config.yaml
arch: "wavenet"
model: "sound classifier"
dataset: "single notes of 20 synthesised instruments"
train_examples: 78125
n_mels: 40
hop_length: 160
input: "log_mel"
spec_augment: false
win_length: 512
targets: ["instrument"]
num_classes: 20
norm: "batchnorm"
depths: [10]
kernel_size: 5
stem: "single"
widths: [320]
loss: "cross_entropy"
init: "xavier_uniform"
residual_init: "none"
optimizer: "muon"
muon_scale: "original"
lr: 0.012
momentum: 0.95
nesterov: true
orthogonalizer: "polar_express"
adamw_lr_other_params: 0.00094
steps: 19200
batch_size: 128
epochs: 31.5
lr_schedule: "step"
warmup_steps: 960
weight_decay: 0.02
adamw_weight_decay_other_params: 0
Rows from block 2, named by matrix and row number. Rows with one number belong to one channel. Each number is 128 + 32 x the weight over its row's rms, rounded and kept within 0 to 255. All counts start at 0. Numbers have three digits each. After the name is the row's rms in percent of the matrix's.
# filt: filter width-5 conv, dilation 4 (model.blocks.2.filt.weight, 320x320x5), inputs 286-307, a 5 kernel for each
# gate: gate width-5 conv, dilation 4 (model.blocks.2.gate.weight, 320x320x5), inputs 286-307, a 5 kernel for each
filt.174 102:115122197112135147119143101171137183140093146077089149140150129173082145147108110100138119078180136143079139150112199144162146167093056129111145107092111045119138091144097120101110115162099166138079105098151163189137189144125162133128180099131147047109133181143139108179085164106133103105125124141102135194145115141188123142127137
filt.175 098:156147143157122119080137112106098127063098105108142084103093174139112162175125126185156090123152105130165117143105148128127113156059110159156132107064142120122142042131162135153132141143151134111158171182087104152174138077109115113151123097110144115204172128137111106145178145127166142091105141104106083141136112166114158175139118
filt.176 099:111110114147125087155127065106101123112125142156133124124158145096094062086166107182129130063115134093081095108147169172059152154114083092139158112123135118138137066116101126091085148197135137159109104110130102123145115052080163175151106118149151114110161176163111098131118146174131140129091095131110123100093103103066085105102106
filt.177 102:148137091111141114126089130108144152159153125135163145204125127076169146136106221126183104135144150129100150114141137111045083178134105112135143138098119133098157164113142099074144132110159134090140149114155071103093148059158099130128102130095104114119099165117129082093109158121148113134172125118133050130146086141116092131105099
filt.178 100:137153123139118121120132098149175103163149142119153102112051132122104102137104121071131087114135171150130115110101083118099185203155036148107171155110109085083166116128118163194126119151179087076144109176115159141172170097110089139158114117154172107102117095134142092087145110067154108164153140082119135130090128126135151141089171
filt.179 100:135150129141144114115110152122089133125069090132094125138120174133132143150074139088099125149100117142148067131113114095159146112112127184139166158111172149152123093151107081096120076148147119083157103159145145098098085114119111203141117133113075093173144092136150104091113174133142145120154131106128153102114091144101109110119162
filt.180 099:082106161097129144158104159165127114109073143112046052123116163111161118191146120155108070145146111096097162173090120108131157078106166165123127172170139106159095119174110094087138112086103124125134158162115136178110151187131129078119108095165143193122159132099127141120139119143097168162140133136134049159118147149129133095113094
filt.181 099:133126069101126174123192076107046105140121087110114139189108172158057156070097092086154117119103153131103110121137114146076192142105135099161128106110158115108091187078102131152146113107116135178134141151114134093117149149120053124154112114183087061128079147091146190113180081119182156160117090098137171151158133120131161152145144
filt.182 102:135160145129123145138109151168118111044166149150104106142134140095142092130152097135124129146100093108163121098148141148153136137178072138155102118092090100163114113128091079152087039139160118052093088118141123144125203152113079161188078120112183197077110116124160141111050090116132141098183124136125142086099112129147123096102090
filt.183 097:156169116131164148194184085079134183192098154130132087149119121152141124090157105100116109142103046131147140123151092067135089138106117176115150151120130052133063056159120155149081130097141187115177111107166146114060066084077115156064141136110110142094135146123088090115085129120104061127126160109135163189109145169146083127148166
filt.184 099:051136163113116086139143113137171162110142114111209074156152146193119188074110103079149137118133206123107172053172180124187087097121066112100068104115177108133147103138076115172162178154133151163100127127104092180120121140205173084140080159090202176140125146075145116099101171058099118100123064084134086089113133137149078168129167
filt.185 102:119124132091127123086074083177117128101156127112124106170114098136223136081084119165146102081109155158127138097150198198146130147132121124111097106137121124141157122150063105114154100071033114153134181191174102149113133144187112160071130107127138164140154102141151132166118129144124048122120092091162111150085166111120111115107104
filt.186 103:129182154124145079111127134157145147152116155146116090132142141058147121074201081188088088121170124106105125133127156115110101111141113127139100121129166125128125086108133165094105137131106106146108174098105104092087137134124120118166118180114111195118129063098103123115117086127086084046093126111146251156125108096163126130187115
filt.187 096:113111072082083085140077151116141139127152170118090115202175159126192131127166085172150170183205160125125113164119129160127073137186166127097090130142131097171124086067079132151161113084156146129106062169122158086115165143083092158125160122191174153136107186126111120096130118104092144178119178121093148176171081119111116147139153
filt.188 099:129122125142105128100102114096148113192170132150084130116128132141137132130159156171185157170133148113189121150116127126119115053141172133119120103110173106165117147131135089136163143164133131125103120101103116151106098119112102144080118164092120172165121121105140105098084159151140094155052121137171148146208130165132114088109141
filt.189 101:161130182088088133086108129150123148147188164153149135132068087162159097034098138141115135097154142115140150107099148048098097137114158143091181159162121158102187175153143113123100144155125088071174122190059098091087076132173089017102147118144167165148132188168153148162094177184087070069087095106057184187121141086127091098091117
filt.190 100:176150144115104151110126141094053140058110124103122114138139114128056078171146065091127161135104102094069135179080121114213096140163179180099177089105084128102102130091126112155152142164197179146145097128103137144145105175105185145207142139124146147112107154131125126114094133047055108125130102104097120193131156119068165131144151
filt.191 099:106149133152119173132166102114149101035124109164105150153140028077087142192108188174141144125127108159128170186177152077102118106133136119153116141109108101094106173128181131102068119120166115080092136141159133118130123114113134184125153131184070153140113080068122118124077170108115128077142102087099133138120171192082097132097132
filt.192 096:160112084148079089117175124075111080148148147153117163092115154127052088077130135125151161153164172166131111187090116156064091146143206128181190130151132093149150156123104098136122088148152092143107114067096079147149121102152138100168108177116178142096057162140159138136077122113156117100132190104125177129076074097124138081118137
filt.193 100:091119126135128145118120128132145120135134097143107141128167135133190121121147068096089102170124108130142063094181177099141109090130178151073123132126161188183132126148196141149147086189079094162157128148088095103109101134168084132114187183113098148107127048174123129176130115122071066124155100120136149162169196142108161175112137
filt.194 101:170080181100094133126149127131147130165163117144149151135157158175159143100186100102146133111150111085055122132117164124165072108075213163134104124189120102156137154176135088135114113141119131165130136109157152171123082108086117084076092173075151112156030173123117093076170143110098106114167135111108094084035161153084136105177124
filt.195 099:118127143153142098169154122111059153131144151167109148128117193145127155163120124122138118133139116124125149111118144159099150124113155103150117155157152186159104146128176118151119163146141149186071109149085113106152121138164135118087129131136130129151124159200132143126143127127098109156155089102192144211083163142109130106109107
filt.196 101:108125097111121113133107128120123151129086146145122088068110142156083149061155158078103124149077055079121124190198196114134170181094136088110134127115146161161160184188141161178113148135184161101177142139160200138081182120113090103094093066130162063067077141126147125151080160122118112108080135143061130146183151115127146106101107
filt.197 098:111113209115064161132147054115107108141130112127140071139162145159166118125079127057154076104144142117141145135128114105146100091110130138163120155159112135174148148108101135153129115167134099134155104064112148106096135136117164076149107132087146123142159110115085103131069210142103085083124199190146138096089130124133163089098084
filt.198 099:150123149105172126097117138191158105138133130148144111189139152143111095107137107130136173179165150147194166136129136099128152060055077072119095132195077117124129122123132131096169114104046150157134175113152186127167152134122159078116147111108129135178134088127103079118119102076167142139148126132159089168110097134106157101185110
filt.199 101:138179144104102110087097164112073094153159135126142115089119179145128197153134197169079130154138089184137102175128090137100170151100095174145159081102163129210145112147179129126098161142093043140138101155139174166148106120133185179122093093145079122136159184167099114093165122161147153141078105145093150162176201173159143101071145
filt.200 101:080103094091109165095056144154186142196112120146113152131136138103115171138145126110107134114117111151139138163192118138108109187177210157143183162189097109172060143099084108120168150151123116115149116091115169144121106159153172175102125171173134107148119152131158141133167184136071112144176160122125155111105129115137147150096170
filt.201 100:165194108076102127123098100126059091152157155145100144096083121093179156126171170170142198133138170129167117120088060135113114162174073177124148121166223121162167103083091159104156019149156071094157155123102127098092135162129070149090131101114089152148109110101124100079140150158175167070073100112120103128141087106110143151166101
filt.202 103:110123157194111121139087148049173089121168163195179108163187131132141066083092187128108184154147133129059138094107091169109179107161104126185087149177122075215092119196143058120128139111128184146163131110058096158148129122092158182107165111128194175154179107141178188152096159107078113102101129082178103100140128167080123103134122
filt.203 099:143120169099128152127155187125129141067123138184156179143155111131161164124129129156132127102074098049102062121118069122080132132100144104119143102102144100151149117116108131204160120172175075093105131099164163122139182104112088105143067106151139132121092117138117089108088136151116134182123106060143126134122113094109125195111121
filt.204 097:151110120098110093157129109051174147163136098152080141108129078115129123144119076112110127137124116070100125114149104142153171118137117108162164141123131125199175143115105107148109164198174155162100081086082068105156113140125119141088123163175128155161218111173079156099170168185147134171188142139104131194139155173130082142098153
filt.205 103:137106115125154112139147151145135095112134145174112159145099160150165115074120077114178064142134108104077120139073119127088140146145087106127181165079107056117149151103094091135163119131141142122129145090173084079112166145156125157206133069108127143128100094112100097124085108122166147126145153129084122160102111165102168095130157
filt.206 099:079081143107124140079114119139119148166128104105094108139129078059075142149162170115199093097116163163112111028101121096129123045129125172145120168143127108109060097087086096104081121165142129121184180129120107152130063107181134134100194152119135114175138120102119112062111112154129123122089128185136077127139143130084114142140149
filt.207 101:150140107095133096129169181113126098182081073074102169142130130086150224179144149133098110135171172173178167117139097103139141137167202116100122130093113059088064102105132150168142153148078108162109138141178128168103124140180125134105135166108147122167149139080156170120102155119135155151086082117108186131130100190101083093078139
filt.208 096:102109111134099135074103133107135141161104088201113088184134088119149121118130195136151189171120164158118122147127095188170163150097101098135106116133122103126152159107107107125159088174098185160151167147164129115135111114109154090107156122157095125130190103096088123124133135091113091087156114075078110140159138144090147176176134
filt.209 100:130119093080108099151145155113126102139075097175100092118138233178131116091196133134110068126070120082099151133144108126149131094117122093112139160193129105182110158152117152177154140204081091122188191192129061119073092095053022153138115166170150129079122135146135118157138118088125099134140078092143073091083080117117112111116133
filt.210 101:198162142142145154165129146106103194161111115104125132147217101089136145116182088086090165185115080072141166114164083099194172162107105141153094105127125131101101152117132047048057088098127090103118132113114114201197140114174080113098189141152129088144062148139147146114138110162078143145145151128133139094091097091143136098142142
filt.211 099:116133141192165098109126130122109143074167111167165122082194133138068110104131112162128178111099079124119086127073152134113130138084087105115176122166112122119076117122203110131110116140163127156179155127062163145160192109144140137220118090094093077113139140136150168128177104110106146106129149074120114077120179113178140178132094
filt.212 098:162159157117096142168119091109121096092134139179134131056114110127152114160122109104096074115101158131161111082106128108128177126185170181163119119127105154114187098093098105110080106105087088095095109125079127114093109118101089114107119100129076143125144112156120134136086091107090178153179147115082102080124157083068147101180161
filt.213 099:093144143115117092128154145086146110094147090133097107142181099082118154140084164159148152138154191185186188159222150116170134152153172114104137128138062060025163113129133208144098138106138108166151107116084110141102120201180160138125072101179112083160148181144112137150065119154118157128118098131131110143127100178176144130121121
filt.214 099:103152142152114142102109126115178095114117214123156135152133110162158113157143163141134123096140133126163080121184120116109085099192135122107136136149169147101113139112080066107113089123166127118124172142139116112100114148187163119133099171097157129137116159084094108127119122186101082120084151117136130101084089096120102135185074
filt.215 099:167103109078124123172200116103133116123141148142102094111135153134130125123097090099156135104103143114146101068129131156126072100126159103100091117118134195116157108216189182114081057107079080154074078138130115164109082079120121116120119135192188105121146078124124119114139083101107108140157136090095165097103117089179091148113123
filt.216 102:142153159091118168106163085091130062132150097138197100152106107120146173195158147108142107109137108156142146138155115084113134080135136130139124099129150131130156097109178209082111145132176145133111100180072152078132139243162124096107133181134135140110148146122179100137132157153107142125122142107170185129098130078139103108116172
filt.217 100:181111100141111112140145159115128114104160159126148141131116141073110129121094142174134109118096139091183117186144160097161085125122151119109090128139141137055123100136148088067109050111153148112160124137060123133078129106163084034112113218101194117152190157104127151120096136086103111160143107126151071133124112111087067134104095
filt.218 100:090113077147084162182165158119092128136077112156143116146129107120167159153206142190156185082103112077140079132126116124099122127117050120078057110104126040097045121189164182092139093164162182079127079119107151069175128152085068099167146106127077101055117115129132157138117173131110087122171205124138140095123117161127137179127125
filt.219 102:163147134155209110111118151090128140125091100124149149111121198166134144186108116141119086109141149103159106131081118079088108124089104122117126119138105143150066171091138096118120140083124096106078072106108172135151129181185170134122084101127114088154115191145152139119171209133168133148179140138145132138106119150110149176162154
filt.220 101:136100143131106138112104125118076083128095113100080116136112126114057096078149086126153117110120101140130125140042151166154178118162162136142166186157140112189152156170159140178139136150091114174194151099101080127103181107167143132101123151154061176198144147127131124176100165138144150122123187151100180117117161137106126146181133
filt.221 099:179162086121117047148119126089159093118105108167107099124147165147138162085145108109091133154173126096097138068182067124063140108170050150158160124154160120110151123119122142139129109139117107146066183109147163139126098173132162177110210139058112127132111178139154151149161091123159153077082123158177178134172208134171103144096140
filt.222 097:111119138122131103104150097096131093049114134144153135156187065086098103068155183156163139112091126097087122118122070090110140132105101133104124083156129095107168132125132191085092108117118147131108152147072121127114116166214097150133115170108092130125170163105138160158183095053083078152160177158166117160108223168136130167137161
filt.223 102:143170162148180080093079157080102120183128134132120136167127140166134176105129117156179189065113123106085079123102146138072054122109087161143151151193163164129117139112121157071106157156093102128111124122093102179146154133131168116130144105108106139116098122126127125178116181106134122155097084134153113184141149149133153091104136
filt.224 099:115154119098093138149158150160177135171182118101151157132061065114143138118150072161103120109138137121148093100179150135169140111081168180152077071079167108140121160166115131122152185139133142129138136164117138145136098146128130145134155135087108116092110082107131128133144077072106129157134124130119133135133082111146120090136153
filt.225 098:162157139104170181122137153132061067131145109101126109135072120143199111168156152157120125141108149147133141152124150141109050099169162126100148105097094163109082085110123151139149134173125109117156143142097146111134109177146070136129135120086074086119153090155146142119139173183095136094128176133156108098124100125102146087075085
filt.226 101:154143162126076155126111094087116108189179146115102113177124126076171117223168118096044155107036094104076153188119168142157127057143068136147092175109050086117093124099133075106129083153092147117129089081110182176170109188103192116070147134106157143097132128079147158112076107122130131186161132113113110159118130136139101094082126
filt.227 101:124090143151137095122087044130081114135112131097197130120109127102143122142105133079159150100089100086137160127155142171208099057147130176117111114126088121094118114161164072145116116080165178147113093089178158139074115126113122086091139109112133112151125120142150109127093068090145100200131075116068134118086076145053103135145173
filt.228 102:108105109132160156175172153120072160160132136105075100106127170161176179202069135138119091092116133130164152138088125046078177083104125100109145079084096139115084161080136149164120136096088114137101099106190159114054111074171211102071089056178170189118126110084103136137149108135064116130143133116139121124094108127128151098141147
filt.229 101:112122130075088135128154113078144100134104168163151172151150121126135179151173210149151156122119126138135111157140113142122140178085122183145164100106078061087132171051080117127132090113100109099091122185092099112102143172137137164164157142103056169158148112095134172126129168118158156095150121109134106108132108110103158127151145
filt.230 100:095150062100073100136082102225116093142086143133138139158138103086082154103165152106173128140088110144127151139091156103047100175079119136141118133119141158137108049175147177165116157132128147093170137164148175119120128141141081121170155181041089130170112093121102090148134126109152025079113138100128107153144091174134062116116111
filt.231 102:113103124126164112132118134119143132124165221125167134144106132091060128155134110081164067093115157186144132195153195092127112058089113197192143126105177156127127095139079124154073101112098146151164120089149113164115091118172160149137068097172166040103126148107137166125159135105183167116104154141146115088135155108159083063154143
filt.232 102:105125109127182140104155113111143153068127070140146092153098121099152180192122071147126148143124137141200102141101169168128186162150193065147124129102108151171165136128137117133145152146227198161104171127156124156087137134133165146125125109165110093147113113202184118134101094147179156097104084087121171128126121151120104153126122
gate.174 100:153160144105114099149152141148174116153118129150179106147131129135098151170134140120122047116111099064141132113120124110097102047161106091167108138105132103122118123141157149135165199152137126107096169150125136153181121178113137105124152119080102158148114161155121111126105109120138099159091103139128186174129131147132126114125170
gate.175 102:123087121131102063128143096095063113086146144158150150159127168123074122110174125091141115125110134152114077074134127126089129109110108110097109134124169171154144143132146082104110114071083118165171127130087101104140158121146118139107098106073086111123095131149134157111116060127182205158097078140136118152164149105130155122105154
gate.176 104:102103153113123159114134140115115154132131120114161173140142135155131111182185141193156180122151111098161107148098149157185162145115111161155128161143124119151101105101087116163183137144126136106129130159201110112096148137160094074046084115125151110123186116136127144126095159143200132103137148104132121114087152137142102128076129
gate.177 100:102167167165133140126155219151117114145107132120098119129126103159091098064132103096078104072167099072081168055111136099146159162117104145077085127135109224162110151085120151152138125112111128138184105109136084083160106142164035105105156088140148129161100127169134165087163150084069130133134151166190088170097153140148123165114126
gate.178 102:148178173136142148120126135115209124132133101124116069074096087116085106113145136101141143138127135154158143156151157089151091117143109099112142183134041067063116155114121165192142083076158152136144178190139125132114137121108123053110135113124145165163128125102101097131149085144115163123178169148071072117115076139113132139137159
gate.179 103:129135143152112154164149120178113076137165124098157191182118132173141194164146153156166171066103138146151114141153122129121059090078193162110151123129089104157091110143129138115166115132112171158128090101107148178107131104141108126120134105124088120162183176164182153155109094118137127124099081078093132127115153097160159120111152
gate.180 098:110060105130064139090168079126113149125102129114162088120115092108155112061097157148143109061073090071150109204094119090178169099131101138159122152127119158187159164129128148199159139130097150090121091102177147110169200146166132083096123108112111113073134124177098119132142092125129101179194131155172072110110090102115137143132069
gate.181 099:103154127107110169190085095102141147056153110130121109117082153110086121163084127126089087110158176120127092087129108095111189198194138141122186138114150105152077117119116166125174053102114121170123165171173185110111070074139138129132142190132125092078123137152137163157061111165151158136108135137126172152126089110104113061092135
gate.182 098:152116144141132136119140096152077155129109067096107150134122174189111099126183177194205167161165147164136135046086133107145171158092078119133110090119176147145152129143112138188134124081113119077193107159123159065180113058119095151232125103090140120165159109113145130106140167132128194093091109115118135108135185128109162168168138
gate.183 101:128122096147136134165114154095131167171135055151075097082136144112107113105152107114115141162135155133123102095146115137173124170174125090078086094145141136198132113118144096112108097095150098102122132090125150107140121093124149114194091134095117135117089151139117113151083113014018082151134159136133152137108131126156181119099108
gate.184 101:160115183125129102150139097083175112094159167146118131103104201135179176135233156108114070099090132081067148146107123108061093127105068121163181138131165149134106043140128139109080135142100134045088130154149152157148102123146117092164133119047180102113097099092141154150130177079189165139133113118084103139108049086182141237114167
gate.185 100:092116108140086080130114101172113139081128089106141158066050117127068063135119118130060127126109202113195134141146149064124115167147113108135193194139127107091076048162080148130111131147170114151151131169085097116139097096148136098055153130161111158165153088113104132151140061095135126080097060129097108127119070120143119133102079
gate.186 101:109124140139129114114150103193067088090150135088113150138146118129143099141132111086137116135173140201150122124128115114159119191123145090131129201166138120103107129154186109105145020068053157068109182148149084155201153171160121104161166103116180157177199115178136082127045134105102145138118111102140146190187200171097176134141104
gate.187 101:125082129120086118179081066101123098084062149112178121133132168155147127119083092115134202083094173160146141155088119143104176141080146141175176127140062083105119069128119100097166095130068151170147175166185182140132161146138126144178170125081115167161112064044105168070117125142168087089141156153141105096137143117094139149075140
gate.188 101:167124159199181108099104146154135148102149071107129172133193141170072135189150109149067148096102100153191148158102153131154155145177117185154093175169083139126114166128136166122096197153139135030141103121122106114157155100136117164142172073124186127157171170169125177179152170142113167072122162129156095152177121182115123125111095
gate.189 101:154202131176094081116124064114088075083087100185187154130105137083062098144161190136161089135110159117177076111128109100100107141136121144151139183122159126182125105152119091154165141161172170087122109096120145104120164167181126149199168144122079147162160134130122145121190094113116163151108108167106139141147174117150147097125230
gate.190 100:089068063122061129127169117143165146150074132197164199146148154138106127164093129158104087122119099136146106093123071149152179150130114195146183089066114051120076137112141117143126152136102076082095133102114123107092185084105148194181080129113092118159141164128116137113125128143092146169172184131128124106187153126117108077086156
gate.191 095:113070044147122164167130105149115183077094111167137115165144165165119119111190176086143156161151127130162061142094142079086111102057132133149108103132163141091141117127121098071093103101122131124098131179160169151177089129159111148111032164061143098074153120155157096130178183144158112124089147137143136138123111083156144091070067
gate.192 101:185199112131159155157117146122129100148102106137121117119127132153127119075143147090086092108126061171137092162113121114116131138165136134118094169176125043134105113151079168157183083065102106090069080088120108178090110132151145117124146161059080123104139155108166158121195163083069067162141183168096055101111138126126112134104154
gate.193 101:077200156147169117135122182108158114088139082163132067169112106161171153166116128130123150103112103139130134135178141120104136111161209156155150141191171071153101159161134145143188184104136169068170103171149109120080100156120163135058121134120193108114158107086082081056141108158083043140153121133103121076165107179182136128112168
gate.194 100:109128127102085120137157185130193107139120128166153168121102128157139105202101098147131114080097089104165073103116173112127106123073124115110157142123138119128101074105102106175137073062095088103086128115139139126140119109112074133099098176140148086076102148215149125120086110133132131160111079071117066097122099066089089086113127
gate.195 098:191219199214138148156105103086173172131168103094158097149091109125110132140186062113147140031115157094066186121109089122123147096108159111109069080095107086150152090095142158093135131156123100144081056086152147141155113095140143170133110203115115151138185170173131172178158121095055138146220095068110130090126090144124127205115128
gate.196 099:145113174175154143163152079058076063099092124166117109137123153091161114128160119116130144147065150113165115174134103140191137083110151110097146181127156164130163160120163117118138106137107115101093100164172154154161124159144089139108160076058096146117141160133176171122090111073120156165181126093145104093099107158117137117131231
gate.197 095:137121105146120084112112165081164101118104174138111150137114137070123133177150120136090108146106172105105079066043125105091174135106110132121148131116147141086104162128084132095124114118107118171140158179168146184126106148115077130095132159125066098101063082110088084100146115098125123126106075146114145147154104152107078080102146
gate.198 098:164150187174177139209125136139083127127096103159153119128131178123174215165142171169125129107113144175116162102126174168117167132101142144184136127124149108120122128086116103136148171141104165173115134147140154112116103138098151093084106092102129161150115078121138157151101114123166137176161147132111129112099134114179142125121119
gate.199 101:090171135169157188146085113115119100100115084128108191148128085190116127129134157169137131153169126118083078083078057090131164147137193124066117131125057140114080218120104150197125126149127119152171107181122190082099090090145155162130180133132146111148147078147116059068099171176148148166184108100155145172081051127122054093115130
gate.200 101:113111126114088141186123137204180134137064148174111101110185146135173128116168041061065080136131122159137112141146089112122132167117205136128169164139151148141100136158122109115088148178202150137118123137117112142148132109123124122179132137162152140116112111124127176183134082113118129135140165126129149086076122141089132117117126
gate.201 096:095096132137131051120110130090116124121132077055073128079129040106142125200158130147097119045115127107152112165111107115175125151107119156089068104101132080093141112167126184096105130140106112102113121126119093158138079077121118143109120112137159106121130125143116132199164192082114161132097130083102167135160106132152161153193142
gate.202 099:138125171138116157103160119117147096147166167090105165146109132128093110149091127104092084109123130125127100120072079089135071129134144154166146111060094154092208153131137143111073115157146153043142149143113137120132128097099115108058070100176133166072117121078119095089111178166135085168097122148150116115146127140160139081098098
gate.203 101:146160119118102123149190130160196117102081122116120141068135111109141147085059109137138133126110127132121108136117143107114187135098134126146110088124155124068099084101105140092094122101058060125095077163137115055082118127095154176127137115184159158087104081084115140147125118093114107119112156093076152124100124127110128134112104
gate.204 100:185137166091070138174141133145071082114128081128104188127110177133087119124171080185119170184160175204228189085169171103121140154151156072133105159109153125158091159140170135156136097145126150159143134204113197087144156144136106189101093105093097023129117120153119138132109104072098170110134137126118182125152161106114148169144132
gate.205 099:090155104168182135100143130197127087161122205091061121065141132149112128153068103093105109150119128187123147155165100189088146191169152134116113148140090117174163118130160159057083109126163158153110138103131098181203144196178100137151141173152182100116157171153111098153036063048128147168172095140109188110130154134076142139112108
gate.206 101:144109168098124108114130212129150116113136162065120152097130097145040101174153122178072075091152084123157184182130159143100145083083075108128223118121104132135072052149145133111101175135114144141104150088181109157120117147083132122058163105133097143138190176194163155167136139111159169139103123147144158139111102108126113110095130
gate.207 099:122126147126152139126097151125144134118130137121108097093114158129160137155159133173140138155113124140116129107115150136239173122106103132133166109147068161082054067127104119133120136163111100165142140132105139133138138143109090169110166193142112131138139091131066144128109072060124129172177107144131119156189158092142130138143120
gate.208 098:168150117093119139139186129076166106148126123148134142095126140199130136123152070127070122151232161137120071128101089140118133163081058175114162170120151109161176141159092158153093123155117166146157143139170138158166190152121133102163120124096158108133101169159135204131107170152116093084066102164094147106106102112108167132104116
gate.209 102:126139165107133117102100053156129090139156153155149133092152079118102170173164120083102110134201104111145168107114061091146153134111140099119109108190102158152185061120130084085059129134185115130110149143167183127113164095176118122130173133160054033091152105140221126125117125164164129099092131226142088108143137107078120155146170
gate.210 099:121142192078104084146136159053207098138166106114088098155171160157085044163161166094135177127133106130157136136121133153151089111130100079111140122118147155118089117105230131098084172138135106138148164141128110116057088141157181139155136165137175168129142165129148180135179156126116148138151095132159098109143109070156129074173096
gate.211 101:132103182128138110092151102130143112113110113088079100105124158116121114107081100059106139149138154152103087091111072148150151130193158116173183186177133133096141125133135104139169205122184148133136135108143041142192078114138147127107176089142161111117132137187189167187108115129173183132108113129128109132175130134140148087182132
gate.212 099:094123180128182104115152097133151149111173164101111132144081150132127106085131162167151115149116086111149137118174155129136176092134105115102140128165130099093095046075111161151143109128136132174103111086069075174091139139064087112112146152153112069105082179055149171167093107125052070159119136128078153158158100134152143093137087
gate.213 101:139100106112112173138109160109185162100131105115160104124074168150187123113124148153134113103110127129210161107047147121143167144154205139102042171069195142144121117128142128129106082091079144124096112109102115117128108096079066141134133120122167143085118159124122161160066121130116106113097083134101129123084117174124160131141139
gate.214 099:140182210158137129120141150112161178117107156098121160178159060082145087105068106171158170122096128069097120105139145137157091082136149104147137187129125138081117125141151106115060128162142152223143111114115116142099107187139129150100145187150127086137145116152093120147122068052147148131161161181215126086112036161155154172120132
gate.215 101:089119064165114148131144129134133115122114148061067131088116169123130127106143135089151153167183114117131148116099071162133186096082139094112105090112074106154158136097126138136166120161229100092098150136133155107127141161165157156094101201194144136086129100140126131128122144179123098103146108131140126164163193169148150161195204
gate.216 101:122090029122109171107160117132157127135164101132164122092162135120144204099113096110089080063124139155142101117121101113107099103111123158151135104138112132065147144137154180099161108154105085108122132169173173093143110143056187142156172135086138129131129140151132137114093084126126131190141135191159112142125134120121139083112145
gate.217 102:155181115136138207152120070104177176044112040122124112165162061128086078094085112124124170148122097062136115072125165122131101133116146205108157158165097141129183190070061108106177115102116133147086150150122196073159189169151102080147147138104097082118083200176190199172150159105109178119144137095121110104150100103101140213154152
gate.218 101:084078136125079121136105113097165171092167125161130158170141110196122132145145115109136084133043101088168162098130168123125103113169152111101214122207112129153118077119077111116072167152121132102126090194131164130169140124148059126148101188163198104061090092133127150122138153169126115071104080112106113096105109129131081123159125
gate.219 099:147130126117160148137185160158081098132128111088145096127150178118141150144090136138103142098116120113095131121105097080169121145122145091125117096167164200111104102063149150169123154093108115120153161149075140161155156138100069106147103160079161113109135120161142120060118157172156151157133108166134139138082150113176112111162144
gate.220 101:100185154105131196160146131158193126140099141120124140096083109118101107196092094125136079074121121138165152136153154184176173153120150184138167119134077122117073174133130165094117193154066176104118078074060085162170145118132096150127139065164080139144194128105082088134110097102100140102112135123116131097088128056171160136132106
gate.221 101:162186167142171043128081171131127178189151137181175136096136134177137098115126097125096121099074103106137149102082090149063113116155078175141136169093162125189114174073097053133116097171141179142113134044135106099122128182175134170110167099120134198145155128119194128111166126116112121133137124118149162152157092141175150151108159
gate.222 102:155150109154100160140149157154086178100104118128099091126123114142144049123097119105175131175135178154162139169122181129110190200169171157101128157120044070090154123102100141141090116156202127144154128148124100156129138135176135204180094122189104150217206116099187159160088070082062090137139172151155130122136156085132144115177150
gate.223 101:128108130150179112123130153157160119149160184126077112089112156221155101110157119134086088151164186122163144086150114097117103190193161107119106126149131112136138114101070078078047131149119144085117138179165167146133101140107070111142105123062157165185106146098112088157069140131176159164089115141127175145096127155177127157135107
gate.224 099:115121138106063139109114102175096096141106138131060112054053113122140137140113124129093032127136122141097131082101150152165160173093118120097136125144136090083160091171143117113104179114142175123101111106142087108086140128102205134159158161118098068163122125088133134153101162118166164133090128135171131157141110121069104099103152
gate.225 103:111176112071082160160166093105101138092132149099080052067048114182218183140105163135133040153150160199150140201109149096167148129169132107127076129153160140185129173136129140164139136159092109109150146174180195132175191115170087027094146118127164164212161181171166155182112156115115077176194131129145073095048130136176146168151103
gate.226 098:148133129122131093085105111154177162145147146160143124086088107150204123124120185122107138070089100128132124148123079124103178103111148129124142147155124133140112179136140113105153116141121128139086112107112149114137119169130153127092138126091166066113138104112057135135100133167107091113126093114124125118119151121112117134074085
gate.227 097:176150097121127117123102139106158156167141167118097120066076147104119174135134111226112081125112140103139133170144128131129137086094089173126163016030146132149096133065165161116120155162185127106176102156175117137069115135122114150162170175129128118140099098083132113092205100160121119152094164116158124079147108104166148148127132
gate.228 098:181202151141147182129161167108121089143097136086123111164113120093146064103108166120079100116111092088101118118125089115098111140087155156170127111116127108054143118113177108114120124135182135145158119124132149140124083108038089116119103142139110134119119126110119092145106189201161140126087097132155125131104073099133109106128106
gate.229 099:083125139140200155110145144135157173127167158079070123127116172133100084126183142116141166163165120180148182136140151108084150139111081161133183115169110177131090180048102097143127041178166135117165074128126157157130069171160099117114129098097079091138145117151126134123161199108112191137092124138151136127117146117138172181144185
gate.230 100:119123094135140137174129148155141113140109158153116131132094122162131108131175142095086111111162145151152108141139127156149157141151149143088091141124124099063129140114128087124138159092123104054081159127160140125179135143155186199113119116128151098100144022131160170163126162132103104157118120097113138182143133157085160158142131
gate.231 099:099136138137094086051126109136142135170099154163144135122164137177103067121091112072051140031114106090156138213143098108090140105137195158156121116156196067109108099131148170092094187142124150130158091089111147138191114143125114102058124184130114149111124124168192139114147142064096139176109131102117170112137137120147177176146160
gate.232 103:082159221162162177090127117125131126144177088149152092153106073109117194135111115142192173117075132063146174139124150133136149128143142169146139127161154107121121119143112119178201182159175140106141104108079084139101114207099150095123037039159109070120134131121135146115121146109104182156170139168154119168078162134138179202150107